config.toml
hop_length = 160
arch = "crnn"
activation = "prelu"
kernel_size = 5
stem = "single"
rnn = "gru"
optimizer = "muon"
lr = 0.016
momentum = 0.95
adamw_lr_other_params = 0.00089
steps = 1500
final_lr_fraction = 0.01
Rows from block 6, named by matrix and row number. Each number is 128 + 24 x the weight over its row's rms, rounded and kept within 0 to 255. All counts start at 0. After the name is the row's rms in percent of the matrix's.
# weight_hh_l0_reverse: GRU recurrent weights, backward direction (gates r, z, n stacked) (model.rnn.2.rnn.weight_hh_l0_reverse, 576x192), inputs 0-95
weight_hh_l0_reverse.194 095 [151 134 166 145 141 111 131 140 144 111 147 127 124 167 132 141 106  91 169 111 185 127 130 144  97 105 130 119 130 131 150  88  98 153 159 125 105 118 129 120 141 148 122 133 134 143 128 168 120 138 107  90 146 127 133 130 120 129 141 120 117 118 172 155 128 106 107 185 137  95  77 145 132 157 102 143 159 148 120 107 143  97 146 140 173 133  86 119 151 151 125  90 113 174 151 108]
weight_hh_l0_reverse.195 091 [120  81 146 110  80  96 140 125 130  99 102 114 105 140 145 105 171 132 130 123 147 137 119 176 123 115 146 119 138 114 122 155  85 127 164 125 149 117 131  92 131 156  98 172 136 165  98 110 134  74 143 123 105 159 133 110 132 119 162 116 107 104 131 140  99 148 114 103 136 117 122 147 145 109 118  97  94 141 107 104 141 108 129 103 133 126 124 145 104 149 108 165  95 135 129 139]
weight_hh_l0_reverse.196 104 [ 85 147  93 187 113 145 164 189 120  60 171 118 118 165 140 129 136 177 111 118 169  88 126 119 158 114 160 149 154 167 102 132 129 114 146 142 167  95 164 119 104 144 131 183 136 119 120 135 158 125 153 145 106 121 157 111 134 142 150 138 135 119 116 161 148 117 107 133  83 171 126 142 142 171 119 149 139 135 116 125 139 132 126 115 116 132  94  94 157 135 139 148 110 128 174 125]
weight_hh_l0_reverse.197 099 [128 132 103 117  98 100 112 133 106 105 130 139 118 111 182 129 117 104 137 122 104 133  98 170 101 140 144 116 102 112 129 136 134 129 131 125 150 107 111 162 118 109 134  87 156 123 121 158 134 124 137 147 138 133  82 125 112 130  85 147 125 118 105 160 122 159 152 114 176 126 148 103 124 140  88 148 157 122 123 144 154 145 106 128 102  94 176 116 163 140  86 143 117  96 142 106]
weight_hh_l0_reverse.198 087 [ 75 125 121  96 138 116 125 141 171  95 152 136  83 150 168 104 171 150 167 121  73 129 127  97 136 154 136 121 155 110 158  80 114 158 122 149 127  99 128  96 159 155 123 143 126 119 117 138 117 153 145 148 137 102 126 144 125  88 145 136  87 102 154 154 113 133 108  55 119 117 111 130 152  95  99 151 105 126 130 140 131 110 162 174 141 112 182  97 166 129 149 164  93  98 131 134]
weight_hh_l0_reverse.199 090 [134 154 194 122 135  94 118 109 161 126 180 112 112 124 126 132 161  92 106 128  91 109 146 150 123 172 133 168 136 128 102 107 113 138  96 134 131  77 126 117 137 139 153 139 120 162 137 156  86 143 126 137 146  98 129 115 110 153 120 151 134 134 109  89  89 143 126 125 123 127 160 118 159 131 141 129 129  93 111  83 126  75 135 101 136 129 108 127 103  88 122 160 119 140 166 150]
weight_hh_l0_reverse.200 105 [171  94 140  98 134 144 120 109 171 163 124 132 103  86 126 170 132 153 163 121 120 141 115 130 133 125 158 103 115 115 119 154 104 122 115 146 167  81 145 151 134 109 154 128 141 125 122  97 105 153 131 122  84 159  88 168 136 110 160 119 119  96  95 147 161 157 107 117 152 127 132 122 162 190 101 142 107 138 138  81  96 115 121 111 152 118 117 142 141 133 125 132 122 151 139 112]
weight_hh_l0_reverse.201 098 [143 125  88 116 111  82  91 160 171 111 153 119  67 119  80 131 134 154 114 148 114 119 122 117 143 143 128 146 125 118  97 127 124 109 131 100 149 150 107 165  88  95 111  55 108 155 106 147 160  94 144 138 143  79 131 141 135 172 120 140 124  87 131 117 137 112 121 119 165 102 139  89 131 123 166 134 181 140 115 140  98  91 120 106  89 193 154 132 134 140 133 155 120 127 128 113]
weight_hh_l0_reverse.202 097 [116  82 122  92  64 139 117 111 129 117 178 126 155 136 141 125 138 156 171 123 165 167 169 134 130 137  94 112 130 166 126 134 112 105 179  85 144 119 165 139 148 134 123 156 151  94 109 101 105 155 155  95 103 127  96  76 138 152 146 145 157 134 128 145 146 100 147 156 139 138 135 147 115 177 126  96 178 126 139 119  90 176  95 103 128 129 152 186 152 121 141 110  96 132 136 149]
weight_hh_l0_reverse.203 096 [151 136 114 121 153 143 118 122 126  96 117 132  65 109 138 110 105 139 113  61 112 107 146 118 100 124 113  87 163 138 155 155 133 161  91 122 124 151 150 119 180 135 118  95 134  98  84 125 127 137 149 143 140 119 105 126 137 185 101 112 149 166  90 118 159 142  79 172 104 108 170 145 132 117 114 124 131 117 138  97  87 140 128 129 119 114 102 128  98 139 129  66 138 132 120 132]
weight_hh_l0_reverse.204 104 [139 111 132 120 115  77 105 132 147 121 149 138 161 101 130  84 107 121 144 194  93 114 144 132 112  90 126 172 118 127 146  89 106 132 122  95 115  85 171  90 120 142  69 145 149 141  97 146 140 119 102 126 152 160  97 108 143 131 116 112 135 124 139 131  97 113 115  85 132 141 180 150 138 108 104 167 138 131 150 127 163 114 148 135  99 143 122 102 115 124 132 168  83 123 154 123]
weight_hh_l0_reverse.205 083 [109 167  81 122 118 154 116 132 118 142 147  95  87  61 171 147 107 150 129 176 111 110 125 168  99 172 145 139 127 122  91 128 102 169  92 116 127 113 115 133 168 129 144 129  71 121 118 129 114 120 117 145 119 153 140 159 119 145 112 105 127 119 115 188 127 157 130 138 114  97 116 156 141 108 100 173 147 108 153  98 103 140  92  85 109 157 124 144  99  81 160 121 151 136 174 123]
weight_hh_l0_reverse.206 107 [ 94 121 126 127 115 112 110 152 143 111 179 109 170 142 122 132 126 157 128 158 129 141 130  99 128 128 138 137 151 101 183 126  99 159  94 141 113 103 119 100 116 131 124 125 134  88 124 121 140 145 166 134 105  96 121 108 126 107  90 143 118 178 135 174 142 134 121  97 133 170  87 145 143 145 143  99 125 135 107 105  83 128 145 111 132 155 120 165 101 106 113 134 108 160 134 117]
weight_hh_l0_reverse.207 097 [124 115 128 115 108 122  81 148 126 144 113 147 176 107 162 174 110 157 115 142 163 124  98 197  86 164 114 118 146 109 118 137 116 140 115 159 139 129 141 130 113 110 133 127 149 129 129 151 119 124 134 157 176 114  69 131 157 138 143 115 112 115 146 125 107 119 128 177  86  70 157 103 116 155 121 141 137 120 149 144  73 122 114 142 135 147  90 127 120 126 129 118 145 143 141 128]
weight_hh_l0_reverse.208 091 [132 118 140 124 141 137 132 125 101 112 192 121 122 113  83  90  80 106 153 112 113 135 131 115  98 108 170 148 129 164 149 119 153 156 149 148 101 104 132 167 112 120 130 170  72 154 101 121 142 129 126 145 129 134  69 158 141 133 121 137 178 148 101  95 142 124 135 106 159 126 127 103 114 113 146 114 117 150  99 146 150 135 160 129 110 141  69 145  73 129 110 155 126 117 138 126]